{
  "arch": "conformer",
  "model": "sound classifier",
  "n_mels": 64,
  "input": "log_mel",
  "targets": ["shape"],
  "head_dim": 48,
  "num_experts": 8,
  "moe_every": 2,
  "expert_mlp_ratio": 0.25,
  "experts_per_token": 1,
  "width": 192,
  "optimizer": "muon",
  "momentum": 0.9,
  "max_grad_norm": 0.5,
  "warmup_steps": 940
}
Rows from block 2, named by matrix and row number. Each number is 500 + 25 x the weight over the matrix's rms, rounded and kept within 0 to 999. All counts start at 0. Numbers have three digits each.
# pw2: conv module project (model.blocks.2.conv.pw2.weight, 192x192), inputs 0-191
pw2.58:507492505439511567519534491485481530512500559504517541523447514534509524515526488522457499511466493484550542489515512509475547477539517481504492478489473478475493478488492503484470471462490492505517502522528531517503506477500450520518510493485476511540498469487500515488476485472513486516479509498463505503499472516509488490463464545488488527487529485506501533499530455481489496559476469491545513536497500467481479480481448519520521510485499505507529478503537499535478489481530507534498506515514505501501535530521522487529530508504507535519530506503507496509497535468494483471
pw2.59:512493549515479481530450503488473482496493514507490490513512545510508461508513524524520525472506530531487523480490511471478507505502488437502503468502488480520505514485492475499468510505496471475509503485490520531501520512485465485551516512526511501461506504524529502495534475541488468451527500478449447495516524545510490505468508474482536491505523488487525490508492486511565466508502533471512478503537487499512488483506463543522502446502496459517509497473475486530488489492535495475469476514485508515461481464489476478497459482535461489520525539505525513484500520522501479477
pw2.60:507502500474553442450483492509498561517540497469539466472510477505526462521489517484443475495469515497518493511482478512515516532499496530507516530510491503493529510510510541465504483491450481522466484491505531475468495457512529508519521467490508528520496473555461537526502509488462514538519525544509507517535473498515529470484532516472460498465497523535469528495495493493553547477558510505481472486506502478503462460448496497530474488533457507496470491491482505526460504503473520471479533489513487478451457478480494519519515517495453535507529492489473514479487451516501508491
pw2.61:515509444478478484495491516519558516505495500485463508533495475492541481494477525560520541476444514487502526547482535533469495502545523484484496481514442516497499525522557553489508497516472510508525533514541490510466488514500484479524470506500454497469520487512465506504480532532546506526503502471447510523482519518514502492495447499524518492492495511494521461493502518529498463501523493469481455503487491523480476539503456482486523525516549506506498459508500511520512497504543529514453465468508512478504523485491505482472532515541532474530512485488475451505507514471493446468
pw2.62:561522499508475461507463488483488499504497517498496480501492454506532500510496510489556454492523457473498491492445497501565476484505450511511510487474471520520502488524493516498484496473510501501508465493527481477510556518518538482523509480505480474494481476529534471495479499499452508528481485530477528478494528508545493513517530504506491507456500493503481546507487489517496523529435500512433460528499472524495518507545529522504556477492484486490475486539567476499531501495519469550494508507484516500514505504488476490495486474511524530495486476451504463474538479464504509514
pw2.63:498485510488530477520462505453515478491466523443526514482535530472448507502527474492433487522478501466480444490505473492480479503478489449501499504515484512506457465538496519508479509470498497511537463477494495472498533516475513494462544506562499493506511512504508520508502482451514501511531507517482471509450518516511518520485494505496495464536532465529505513469468466517542516466497482526524526514513529498479495481476505480500495502463504503502488517490504516496518460466461492520457488486487501541472499526527482496486545466470462548449527519484501495511567511475474531510
pw2.64:478477514505486515490541518475490550539472522491501477513484530538528537517515495499526477486499454489506486487516529495529448496483502491507471449499516525501504467534473499500455471499541480477549497495518498474476526486508506492523483533502482446471461504488488530501518499487466509507491526503521455504491521521517486520538488500482508503506509546487461492484486477503478445495525494462480524499519494523492485506497478494446532482544505508445532501501510479495497493480495494556518497514476454492498505501485528500512529495547457500494543543519467512521455521474510513525
pw2.65:551451545454500446517498468502572484515509524518501512500483523472523487459430500490550508505493519469471504469500504455477509473489506514523499477515501495494490507485490495488498501450565528492464503455533496532487509466474511489523590494439516502469505483460508499513517503498494523524461496459489543457515496497450471535506412473521508434548503529445490470469518478510461441532517477466467502500484502489496483496526505470512460527510474520494507499518523476467479505489509502510468487448534516511503500483524464505516517500519513481475543444505525502511495474451451513497
pw2.66:492468514476494516486511471500528498500479481489485476539526511513574499488520509497582449484516450525500531500526480499537485507484506491470538450533508506522476521514502500531498512481509494467488501538510525533481465517498534526522502462492511473476526492470506472484491505490505457539492460500550476509503509481502565429519513576482506470532484522489510485485493517489470498454492529487532514504501531480528517484471510479563528563487511472487507475492539502547513474505482510507471541452516536547505479489501485515452519519527512501469497499516517467479520503490499500511
pw2.67:507517557492484509527476486460496446544511505477499484488513474502489489507517475519540495512551543554539513522521539520456461488495430504518520487480500462482465512470480506505498460487527507515512462494525505490512516494495495498452493516546507469502541475466481505487493465486511524524489511474501557499491525500542494537496486480494471532535521481510514513484539480497533531513486522491472527502516505481464507551511542512507492469529483496509498514490499495466516520481480472492535476503510547486477468518491499516499513514528555509521520506540508526533480513574497494530
pw2.68:525530499466478474512482562494461492512500500476512498517484484488526443483467497489502507468491460500485530477474505521514489492525505493475512489486467496511495510453493474496532495514455503448482531500516535516497533474495450454513492501507531489528544492473509452467501497524509506476486502520490511509490458527448491531498522510526495509506482523501489511500556507516434504519512526498483505461520472505526483461500506512513518504521467502514511514519499558517523497506465451509463556513462500483514493476492471465507471499502510514483492445500478499483491491454512498502
pw2.69:491499511505529487506518503548472489480489521476492486518481474508484484502521463483507506490471565498456450509513473493515484538497474515474514472521510482494510508457530482510523474475465490500499522493515489488473477487512526489480515436522482537496457505495476518512523521521544469475495486525487481538555501482503513504460531541464544468484511498514514482491466500438515491516474542519455481519508496471531494452468498485502532492518472531500504471512449535479476498512525537415547496509510500519495481494486524525471518517515463469503520488517519509489531509511469541482
pw2.70:509479492487551512475520498485513484472482532509455530507533488509498541485441486512501500502468515475498499508495501507502471485542530518518521495478509485486497551520549506467493522495523497516507545503507482483513520516478512500475507505524516440477444472490541535566474520493494505478507493476538514479485524550469508517538474536505499493514516491532499517461526448440481501476468436530550532462491506516499490477505515510483513491465493512515493506454533516505503519485480503528474494487449524503514503518489509475477492521497496464509512538494499503482513536481542540464
pw2.71:471491507506498421545473470563531499494498497494509459484533570539542487490518526512576515507456469452522521506502493500455471449468541517513493484507515470446488547509534468517523449524469477506552476487493470543501501509484531491471521508481502510486491525496506433482536522528559473446483467496525529486522447479488483496461464453576502493480505499492521443482521500462505463502477477515530486479499530517477529498501524475508487565549504474495458544458495505483512464506492497507472495501495458463464482509506432481490503492510506460479479527516532477564478495465503515467
pw2.72:514520482489455507535511469506545494501511549500489509522498535487495454520490498525478491473540545515530494518467452476498508517466511471458522484510454464551497512480501460488492460507516510450477539531447533513514520500499506470509497495518489502503511486494502517477525512465466520493518464521502515513499515431527510535481540505463526449522502465499467520509514463530523488524474468479497508495511516485504493440521506488489515515430447478470477543505485526517470481507471481453505480503480510467490494493519469498508482530454486466478486494502478447493454482536496463536
pw2.73:480492522480501504491529508511487544502472518539458513494488515463440450476518507476519477499503492504486482486506498494470506524476499496454525517491514509517458476557502480500513496492540462479491522483536485509505514481484509514531483502503479498506469490491474491493500520489561525495492492526491510534525506517491473486509481486509475501452487501518520538503533515497469501518506538490485513477513458519525555471498490490515494537485502493441476501471521487510478507504472467548523477473517523507484513493507504525539460531506463508483523468499483471505476487510503495496
pw2.74:537526523507528524541493508476496526546529483479530507513522488510488485505491468493419494495473565576447569500509474543523508453509512524459476530507526492483540557528543473514484541497473530440522496503506493479493481528452484485477501510501476485506527533520481491505474495523513512519518525528529526515488508471488520427452541486577560484540517514431484501505428522504488470526501511519490467500504483510506471513431495482480509504477460482497472523497534485454493518452519513524556492439516444552493533490508536453537509494506525519508495513515519505498532455523504512555
pw2.75:478503489465479486489536495442477506511522488469484515519514522500448548485540505483530486512477502493476521508515499513463517525481485527519505483508470498503499522471435486516489481514454513532522528465494496511491527563489503498501486547503522441555535482537553457500494518500504481491540496519525485455581488493478500497473491521528502509541503500481534473537494514503497492459505540529569498502468511531553498511488511500523512502489535512501496524509526485502526536482461531454493519487495495478509514481539539500528522507528521482527521510518497444496459557501492529492
pw2.76:496468511503523499511448536548507502471487476524501528525525508516567501494483501512476506517531536484500458483500509513508452533481482483533542511463503521520507504499495464509542526496530514491446458511505504493513502485465525503526541481487481482520471511493489551505488524494447486484489524509500491497455536513513483523496545497452495494474522538498491512483492505491548492482544469510504500474478492497481463529495531534490508471509474520454454522520478539504470535488418501489468480479508507541508506458479524505516496565494464485478519509522490477526481507521497504465
pw2.77:492478496517530477537535493463517485542488539498520480516500502475482530465524461450436489490479489479504474456534551476531515505484506487503515545496489516451470516499530481549503540554518480531518499490516509450522491479542480479483490520489557523493490535500484538518519538496540509491526492525473543481440483468474525518497512480477474545467487479493450457458492494533511509474480497495504491505521433504502497572543492522556497489521486513524530475516556468502479541526500518476459511508541500470464508488484508510514508513477521546506472488501475551500549513522445503494
pw2.78:534496506489515537455572511482483482533516494512506452549486529484509501506527499525471526523533499534455477472540486497490522517512459513503508450482508469523514565533491495504501547520590484526516483469492452482507512500545480495475491465517505464472515509532521483520490500462521499501512500487480505497492492537481496525497474525490526530464484548510477488483514560526491510546477534521507515536461537512527515498491465510451519495474493501502506572491521501538478482483536487484457523469466477531512520533500496512513500508456515535497509503501456439507494537495487495553
pw2.79:424488522501534465467474494494486482502545523482538533518479506481511473469495492503477503516480482507546480547443495507494459507493479483459479507479497523472541452514482546483517545513497502516510528462453499458567511533518459514470509501544542510481496484470495507468470503500509464480504486505501476475515509484511468486519510471511495517500491490517463546508544495526531507548497492524534473498530494502478501520488519492447489469513489498475502528488519500509533465492495468509495516524494555513477442467471498502523505505475506535500521464464484496479540471488494504509
pw2.80:529505489513513492537510504489480482490489495469509474502506482504503482477494495516471482531537487554490495543496534497505511509476449559503537451508494501529535538484517471513486499477484525511504487481481481511516530529468496542509530517461487477496563494474471470492474530470498549451492522515462521506533508501516479501499494482461489521527547445539525461482462507498551543511499520467502491489486501491500493490465477486457511536515496497535516490470558468492515495459501504490510509501479515514499468522485499524498476550494495503482484497478503478531489533502553519511
pw2.81:507467451481500532513545483535552536538514532504536532484514449498494465474478503514525459503488500465480522463558478501480485504486481484525475483479499450509538469493444497532510486481477479510505557536535499529508471537527493517500540542500548530498496503465526559476497522473523500498478508499452449512499504491441497465483490474511518486528481455527467486481463512488537481445496485494474535520460486455452499470502523492503474452486496540537480472456465518516488522483491460461536537561533460530492532508477547516532504480516493524520474485463489524476494532500444512539
pw2.82:500503493488529509547543479443474496517501521536508482509494474462496526498492525496484493495447521477499509491528490487435487468476536497490478474477572536473481552470540530532506519498551518488505442511463451489509527476517515510514549511467474487441473474514525454495525514481523486551500457553486494504518497497491477499512515506505532504508523480473505459525478480498488456508485483497518551462479445510551512474534520536513488500470469551502504473510528469492495523478471479444499545487531517511552510489530490493488491497491504511531500486517535470495505515548451517508
pw2.83:505511433488499460533448481478473520510482502487498495509520473511527476499504492505543489494544542565479449450536511540507505513538514480512505536499515531491500495543502480484477495489513498492484518505512507511509477544495511481489437505493547526575466455478542507465509469507506502513492494491479478531485528479541477511522519525456477515483497497451497516492444553475503532504471550546502497500532483426460498502452490502533518461476452503496507485489504502463525459487480486502539507507476491508527538500506528498504518524477481546539527481514523484499496529512482506489
pw2.84:479506487482477510526539520515490511528521569522499465519516526494480492441511525496456513480477434492500541482515579486493502485486483477460516568461488542517464520495515506468470490475479513524477507520469507530512518465515512512488546458519493478532506508497478489438499505468489524514523511479489514481483498494522547464478492533478517533522503514526489494513499502504554477475504470483524531521512534508486503499523491504517475503464478499502464490542549467450539509486520512517487499504522512510519509520474493501535488509527546501503510506537485507470505495447499530504
pw2.85:500501500510512525523466512538510472521490515492487531468511503504510557497531465509523524501520498492554508513482498471476526489476560505484529500486473546524493489520505526483470491534498501531540499502521515514499528487526525491510517509519490514501506480516514520526509475537508492510506550460507536480519546520525500482510510532478449527517484510505500542505470475483498461499473550525494487524492498510536495518537511476516522507513502504476525518514475472520514458495460556477513450443521508524542502511503510472489553501530497488490463538525462528523444465529481491504
pw2.86:552499492457460479511497540506501503477493486493505515526519534526479498521536522482480495504539528522530503537466531467503504516443510495514492486476483500476482452515538479497496524503523455542495467493508471478523516523505523478488527530489469503493523495493513505463532486506497551527513527473555468466508488487485505484521477520512501489481542484467503503514478495515496463501523516490511479506476493533475484512482533506497480506484521538522519491528459507486495517503451470463508484485498496512487495488499495526465511512484503548498457443495508532498544496450495496473
pw2.87:489517445513496526531494478476528501512504459482507514476493432503493505538484493446508463510490492496491490540474512515527468484508485513521503486511511479509501463512465510492513506516470481456476485480497518541479455492516471524483523490470520517500497437473497465499452518485523534528501500474466438520520489508532546463481491494536486498478488547506504502558516531549491505499499466480492501499490452460486468484544499481551489500502546521517544567545466486496498475490505561491472521499544528502504491519497482521509528531487484492473519459490535480491512501515503469513
pw2.88:488506511513489523505501507478495542461525508476511510470518491502525510494523529518512511535502493483513515529484490522490502543501513465457509487489465522528503535466540526489544524560490507501501480472503496485434462463515528499526469492511528506534490539493473453481489480519514499470472476509532522502473492488510506515502521482467498528514497483517521528491501504501508495526504493495559488546525475477524538466498496528508517515501507447515525513488536466465513491525489453462553490483487522497473522501516509507473509476528502481495470489490531515518497487543509497504
pw2.89:496465495467468527523486521521474494530526491488484493496489535500483451528502492506521540498519496523520480527500445489546543454500493517476528518498487481450460510462490500500463485508513490500488524526536469498525479517475466512522525513501465486473531510490483502501493530469499474513486515528464477538483522514491501493493531453446491520544508496472527484526500449479543455477511454486507521488467512507514497507476473520522478497484501494534478442534493481446537534511537505515518505522545459511478509499518538544478468502524530500472488496495475509526491493520508498492
pw2.90:514511553535531506497536479518491518522486476511500449467501517476469516505463512512481523512519523499489508529473515500503523501528494558544492508529517527515523465471496489507495454505472512482519480521511506453529523518529476504497486504491502468475502449495530522489494492495483554520526511503503523509496443515509511523486522545468492472505521500486477570516503480476513494515496510526509527487475515504535475522479475523498455464493479520507530476512530491499460488532491495517494486479528480492504511483538470509508480482538507403546466526493496550439494535520479519528
pw2.91:509513491516512501493514501490527496481479523490507523512536498530479480512531490507511468477533515504469524500524467503519471456557510488506515482543516504503512513525536519514512516529517514494534512488505525518495467513502478500499441520527503545512479539491512478535506500505501498549495538440531498480471523488488462478488498482501491484512489522519514443505475482481510542477489514533503490520530523476496527538477518471511511497540512485495530497521478494501525481491484549499542487437549501510513517521504504509493484509501497516508517488481534478508484506555490545522
pw2.92:462519475507500489508553484457525484497460512511536497468487551474487502513477507487498500518510488552502507517561501476505515498535483555521487506475468518513552511463501474514506510506490494506492484506515538473510483503526480530509512485504469485507487477485539479556512507521480544490495470462480525473525480524544463488525501466494531480527476533517493532491489434517482483487491530487509459509530460445510521503549519530506483498464514492501502519470513504499510459491514539498512507516461461493507504504529503497488559491465492504531472533492474480512485486486523470470
pw2.93:482431528493518502512461493508533512503485449515474501454481496482529528517510536475477517458517501492551483484546504446525449481531477548499482561482470496487476489482515464540489489501478511476508508447484488506473481520487476510474478478505460504488486483511489514482498474470500485508474494469460528456479507507496517507509494500499516528483474497527493493479466517480504510492475522569511566537466553479509474483508507449503487569514477519505534511507513431474508515465473508471468485474491483487503525452496502492480509469513537493489494495474506512518536545467496481497
pw2.94:498510457469462505511467517519438527507530499511529522490493504500492506523503461538547534483521498447493530537474509470497507491527495486494473484526518513481469501461499509503472500444512516502447523501480502541539509514514503476504473484515521536496515468532495468502499466484494487517500524535488519514450484478453490525462509486466495512474468535522517474539513511461517479546496496482489549544527449526533522481511523515490503506483530510490475543466500520480489489517490523497489531513477492505522529504463507499508496497508472482517493467503479474483497516493506503526
pw2.95:543501523496498531473530474490533514490506482535514510465492562486517475502495510472486490517528486510469509505511493483506515490432476507505491459492508490486478484502486513524526521476509531539511479509521538519538561527508505547537530495477493513537504512485498495428484510524497517484473495504463492477501465534507490508515470474513530507467503508504548489474530477491507501484481549469482555520504459500501567483497496526508492513537489540517532472521480466512476538480453487511546524484518491522484501478546499505506533512500491501491468533517510474509517482516516498511
pw2.96:520487497543485504494463509509522513536474535519490528496559509463509483520534454508461462481524476516483491479490500531448467458485492496521486456543520523486485528499477531519478522447471508450507517510510516484497504516555519452492448520526540533487477524516521516516512537486474525502488525552538496530481496501451503465508476444520499509471489503513537479448513543475529472509471497529494518451512533519521499515525528527503497464472485489500499443471474506468543512493494518552481487496507495499480507515537532529500494513520463529504512551478524522523495484524502487506
pw2.97:519528497518491495474443505497491470513518481476469531466509513506501504481523486480523487486512465521526450487495490468517492492494452462517508504523493480494534502489561488502513522503572489530471500475490498482489503493541505492521505492529495509477534507498484578496518546534481481473487511524512491524486514496431451515489511538477501503519562477516531487489522498513526555498512439532560541507528529506501479486484541521486544499507520554484484492508518520536447462515504498470516476479518470511511514522493502481457462532491524524497473514487461488542458503463503499529
pw2.98:466507479499534492503505492463505504510507488500470523492535500472515502509501510515529509506483510495521483467531501488460490547497496493491516477491509489495451545495487464481493537504514543512503480489496472497487508471477520470505498523492509500518525523518498498522509481526523516541519510520534519514542528499496520489477516479457477499475513510488525502503536522513486514518522453471506468503484492500503484536517488488521510493489526500468534530447465483507502502489509500508465461455503472518499493527539474531505463496502528476496493480451489525509492460520479483498
pw2.99:479448493506461451492511516472531455532458467452505512494525531469554525480464490462525512531454523492528509492500515481535514508453501528560465546485497512545523480446455512492550463521492538468494490473486537520507497470495515484516450498470473483496507489539536520503509515507486490502508485511479524508468524475506492507482474502528503473504457476463509464502483533550511521514445510493486505529508454510497504471533480503504467495524503495477482521524455515501522497514500502502514529496519475508518507531524489465479494539488445501520485529533461451507515512462561476513
pw2.100:486505490461523500504518482495491495511485467520461468492491487485508461511501509471462472523490479506539494482508517520490505501524529498507518541479523488493467484527510520445467516521529488519531508500506520496517490500479485514451526527515507510476491500522498486546473517491519510514520474512559482473511515513528471520482482511537498512510514499470458484533517504483509486472509528518511504474517506549540467442489519546537474550475551494520513473530521493523503491479510518475484492520493497489510499510497520478495490538496521489544518526499534492467489481479496521529
pw2.101:510507526467520471499529504473542507540468465484537512508482485533451514489514523488519464515474457499509501455514464513501497500458460505505509483481518509504476505448469527521475472552463487518472506506487505487518537498522490483504545492505549480523544507515462509488536502527497497471500489501512478517490454442500507502539469487486517504525506527517531474530490492523463450497512519480445521508502490505468509480437513474501489512491480512492487508474520511487492547486450474545465467531512485481500470485487496494504472465435461567489527480460501494501525518450501505495
pw2.102:511495466517452454496525523495507476501503508519484490502480463481518485499482488471477526531507483499513476449518476499470505512515488561538483446578470524466527523482490492495438485504467503545493543557509509497479498515498480509476536507468458491470486527473534510509514599496511519544505487495519504508497465522513538476495450483497486483511500543473449489509509427492440500455498475476485474483484504483493485513500484496467510514478526524469468461551474514484549569457496515536516536485486465507494482487483517523483466511490505511484512498484501467493488522543537514496
pw2.103:451543459552485475534507517529485522474524527503469514502494487493487498485530498525528508483477512515478530493478464471477478506522487457518490489478534502463487501471485532507544505506502499492478528505506474488520535479535485449489469507425517541498477545544495508516493509538497480489481499493503525498519521472463476466499474453528462485552530529495550510509505514545504486539519502508527461540502518514500475533480476538487549469541487521519524433490505496495516532480503475533493464455485496445524489480513502495490546510466475513517489483514486515494473475574475483513
pw2.104:516546473504542505515450527468489522505478502509535498518533466510466534473520475504481516517483492524509462488491501535495511522550482468495479444496517542543536477500499516507468487509473503493526493468469495480474509504522490521511509467451499513489486488503478501512520513480493521500501497469535506517471524499546464480492542495513490466550540516530513489529519512481446503532469453480505503492499468497501524481470455489534453458539512502463516499488552526489495495494498525498482469506482492496501492491540496539505534498501468498504502520531506500519499510526555493482
pw2.105:512484470504517530454487541515495504505445538501481499499498536522494454481469505482560500492496476465526547483466484517512463496513478520534523486480470458505516543500501544514449510502484484473515498497493490531524445443470494466522441490460498485513521516447501531521491536535493497528478505432454499528520462536495520493486518496507468503516514484477497538511493482525527535504537497462471531486503486464410497496482487531558508525495486521490485448509473517483482522553504457511490501496487524496458481488487505475503492540502515496468495530511487518544506494496480474487
pw2.106:466481494535501491502558489471544531503468541467508526513540491517522539537471494525493519452501476530491493500496534521478494513543546509487518499488518502507506515465532459501520500466515465508497495509476466477459538485481519527489507519528531497502431496491515540491509491497549458531498471476457491500518512498529476556508480462499487489524495512472489491525514511496486523499483466519535478515501488519482523536464524489489523496534525500508495500492539423500496490474480477520525503514555490515522494486503507475448527459451443477481496508486517532486488502530472496492
pw2.107:490555529507529450499502485510482475502507503491471513469507490482470493492499511510482494504503535507461518511520492501534521481509514517508518509509484475516466496472470533502531491511503512537478466491511506529460498476527488526476527476548505472488505469497501482480470530451460513503526513500500522461426502541540534497494512476537500513483466496523526513480478533499412460488520446478523475464510524480465473508484473531549478514541489472483502497480484495482488485520566539500473512487502478478518485487477491499556500526457507520499491522493470476484489483473475483536
pw2.108:510501499482526460502445490534503496468490499506499474472551535507457543524504521534529493490511484495513504474513498522517488486491512474484495471519479507501483495488451511524478487545506496467469532497525492549474507519545484505505506506516514524445486496495489500472502485491471461523489482507497513502520486464482524494545494455473483479497497470488474466469474510490500511563506530509469539509487508516474472496481501513490484475507519492454496498528521492539510515488507479496539457507489499488476460467510463522483478484498495522442523479545483513488524515454463506548
pw2.109:487468525473478556522516480516504524483489506522486513493565465467479477499455549550476520512463514468524506503487454485487478516526470491507469518502478487533508501514488451519513481536522501507552469488487481465479535495492472511530459482487474472491516523482502474463530521526480535505531480469552466511511490510501479519489481506506493492471520475476541526487510527507495505495520506510514461508530521454526509525521526487468525465520482468526482519505491479507524516503451449517505481513496510516521517553478445482490440512505518497521507528499486498489514536490482505481
pw2.110:479462527513475488519503495515470485483494486480508489482503507519491529479534464542484454528490500529491477539479472526477555525461480514525471518539539459539529512500420450521519501529533506515531525490494504469526505478443498514468469478462419514489516567504512454504488490501504482527505506481516472483487524489465472481468524500515483505515461478474524518466508506517543504477495536485465447501492509516525515533511461524488529480500502582527560462553526501508496483495542475505453527528507529479554517504495494482476458533469484489547560534509482478509504494505529501467
pw2.111:470535539531513574452509493480486485473515504473522511507520484460482489519509488504512474505565551509514434525490536502478500529504475494509475526477563500493517453484540460511514484488538487477486528476494543532489500501466488537519444506480503503528501501439489507469534511485497520504488473446549509514525500484512485503481473529492489463515518515512515477521543505539488495481479473449491472507510515502483497508479463470512509500519513492489523515506487533478547526509493441461539507496521507460494515496508495491505501497507513528495492462461490518470524500492484460501
pw2.112:495477496500496519535530506549510497517536525513507501557537480534466510484491482480515516497545497534547486491523488511485528515536534526547472506446510467451535522540433493469512486477513516537470493450509489494465513507481495518531540524486546538460524480482525525467496509529489533470565490490474523481510503558540519445515477494522516514487493475487494511510514531491511501491463545486497538473492544525466509532521519473411506494529503498499525472477485519459535504500493547490469505506500464515495508485522482466489480513511533502508479498457457481508523509461491517500
pw2.113:465468448467485534529477494459492486504529524502487521501482479495519527499452493514517463501455498505496509460548495484498497499470503464535498506498512513479507500516515534524466478461484516508461495513512486534477504469475464487475499550532513491513481500547506507508510502446518493492463519495497509525508462475546502561468473508526529517509486483469479480477503509538467511555474546514481496548504474492475457543491517503503450516460507491522508460488467474514521474476505509471503512519485463507555510518477514507527518454473473500531506491482516489485485507472488498516
pw2.114:508464476509501485470491473465498456489481434503504489515464487507481488477481505504485494535485516484502544504498525493541444493449508461484513514497483459533518481512531470462531530539492484446504467521495468466521516507514503450504476525518475531480497487479474503501517538511514493445478463475530486517528488496508464512492511470511529523497545500527475487486539532484475537512507509521532498440515497494523473488482482530518473481508427483527472452497509528478486513484513505469506527524480514518524459484478508507476518481468478501473497470519535493531512507494499574514
pw2.115:510518577476497512470479545479470499465479515476528522457470495504473515501451540551500461489505491489521536508493497473530527489494471459515452462520478498466456473507548464497455484531442487538537489464482490492513457526490522513533466452501510462491469509494499518530488519495530512476498487556479487510498512510525478483531544502484492471491486484500497510520491502480502533460465507517508501514532490554510527488482471469522511464474490521500510533489489522532501529494508497490495464490508482524466524465536459513503506446526438500512521480468461522498513480512529477478
pw2.116:485496511481505459516505525502486524478496472507473501467490498528511521526516483561488487496515494544486464535480484479440526558475456513488519494511524467510502440474518489503509508503511506556520507496552469482495472503524524513513477538525523506529541514494482494512451516532485505497497546505470478509501514544563477535462517500477518471520502515436511497499516497485527519503503545464467494483499493482487487500502498504455529441496540478500510472527505528502532489441507545489519488499525507527529483490496487526505517500538464528489522515483537520525486476547490524494
pw2.117:425511504531494480501488500506451520471455488499449515483470430504461460507510461516471493467490477470526473514487514494531509526551469534532495505546474514534500494516505494477536514495489490500515546519536479510519499497513486543531468476501492473502530527534487512443485508507474526497508498509495535482515513451478480495516494494507519485503476459477484476488482490545487500488537479482516532526467493477476517502494514518530481445437520445504481474552501474492469500552523517427487464516573482526486492508513494504493499521499496532478440497508475515532485531519507476490
pw2.118:506501477479496478506491526501474517506511469488525439521469493537476538465514500548500527481533526534473444470460493514488505513491509455581498484533489530500498487487551499514507504522494541443478506519533520524497532525471491500513503502500468550542522532522517510466543505463490547510462532506494512490483487512444453462490518506519528485497488489511523506470446491542489461537501502514530504511501537466493460457527492530530490515475488472490494483542476488498491512498506505521525485496473515540508522504522531491470524537506489522517500494475522484511480486532509505574
pw2.119:504553523541516476504478518499554512512507480526505477486498527521519481542461507501546482506529475454525461488481458467483487487538506478495525489448516518539507483495514516494520490480475527516491524490530496490466531520465480468525496515488505461477510517506507444512466503494483559498496517484512499492547481455494483503486480450557511508469520505513535498532504505470490525537424521510540476476543467492523484515520535475476496480512502533481501454490457502537521483496456494524446487541510509491492509476535470564530501517498475493524487486518496527494491507506513485477
pw2.120:505518451472503502491486493519487486469499500475491492512465530484501523530508498548510535460478491452461487538516481548521503486493483489522492483499521462462530492499464506474497472496478493477478513479463480480495513499500518519528532523474480510460544503474501495473510520482478532448541465485506480532496511543480534479507515485542528500529491489465473480465525537525483474555481472477473487531484506519503540469471421483478507536482509475503425512526538483500492496480519478505509477479525469508482480545513499482472482470474491504487507528487473522503477508476540484488
pw2.121:498486446522551503529531501483497494472474496500494482519461531515499491477495467540535489504502536472462500500502527483459517461469501508503445545488475494442446457496488479483527505498516465477503529497484518466510494463511450518470553506536452520511515518512445442491510480506478505499499506480475523446525453447503531518521518481526489551522524491490503471541520478514479478497510526473472518517498503525449542495540513471507528488444493474512541505516508463490509488512479489478495509489535510494552483518505487526500530527524446464514489497489466545466525502534444506514
pw2.122:502529502517502506494507473531491517501469504519503519497483512503501531503511558511513515496504527504498522485500534460514500494505480472468492467551531488466529551503459462507496522502519512510536497483481518476537482483516451538478517514502504483496512503532508497488510500515544506540506519428485486499547558512480488467530510497486542490548496476484503522516466493497471464505503504534493535510502516516476492452488490538488454500507493527481471523519527500498475474485553488463516499522528496447534483509525546453548516515480498487472520476478502467492532509470522513440
pw2.123:551484480533470514496523503501531523500464503446485508449559515469525501467536465503527497516497530491508495545464532516499474467509516481489477509488559476491568475510491544498543473482501553468473465503494509495496490488502493500498515484470476514512525474533526559482489498522487535502509519500518510476515496512488414490514477501523528521464488486517506474541482535499504504464500524484472541512499490454522498504451514522507492529527497558440516481478479462501470473506457539502474483507530489501477534516497512517520502533474461458559503486491492510492468534495492490482
pw2.124:539513478488479498541499520463487497484511483521476528539492516494563473488489472505515497505524501508497489482528468473516459531494502524526508502504503484510463515523494555500533512462501489512475524528531513529516486499522551518498526483491537487536502511546517484481492502463510476486523509469530491508499509489474531512480480520493515535557515481483476515517505553475504449487457469496466502459508482488527483442483528491519453495479534493508484527497491474525501498453514487491519515493524494528533501537505515501494515510561524458478541512484530520525502497456526539472
pw2.125:509479517520522518516499471480492503519488466502472522494516494524466534456474488484526495478453494442491482512489441517491561489501541503481450521517469521493473482507545485470555478509531499471472516484463510528486505491466513464455546477527463504482487488516509496500485433519515533484511502513521494474520451516505508566502495503516506476538476486477466509507498451512459505499492455535482510487508515464491517465525533480496488517538491456500489517469519504434475507538485501502503464533477474468500543460475483530543463485484479495469531444545507507470530446483469540484
pw2.126:519503461519495525439516519511458481498482456543517537544443486503514513510466520520515523512491461539519503455492474475536512470444508490538502521526480545537516471526569444520497474474439494516461531451490498520460540456459474457531516493477540518500482488534488450504518490513478473513454471485533481543522507520473487516516537543494545511485489487517495519489470462506482516507438568439440497520492503481454531445490480494494578470510481530496497501504458491515454483535502465511510530532489502502494495478501483526492517506496496484555473478483468496527495498516504489547
pw2.127:504495489497485516464466437491520560532513517498517542503513506514508509505492504498476486514528487508547519486514442482489492512470448501512499460500501525535486541490475499486470505500515506477448507459505456504536500471560546526500453492474527522486499527509461491578483531482497492463501486504471530515482495512467474529470522496515498489509536526504488507493498502476452464501505511517537498473494531496513498454492486494519477505444545484509471514512511481549474475465502520515477533501461552543505491490498524484477521516464505509526483496518514460517554520501523493459
pw2.128:515517515508494524536494498490543549506535496525516508515503500468501515495492550481467517510496489441459469511451517500521528525527504500498482518477499534482520543488472519487487496471512515500513496508474482478521532505480491548449486502537462538465485538512505473528518524487492490514577501490488466494483515501519472517523481526500513452500507462527499500537485477503485508535507509501538501497532520488454517523518500507537496501534512496518502505531515496497514541483509516449519510503506539492487487462531478474496462485457510526479520551531499527514473526510515508492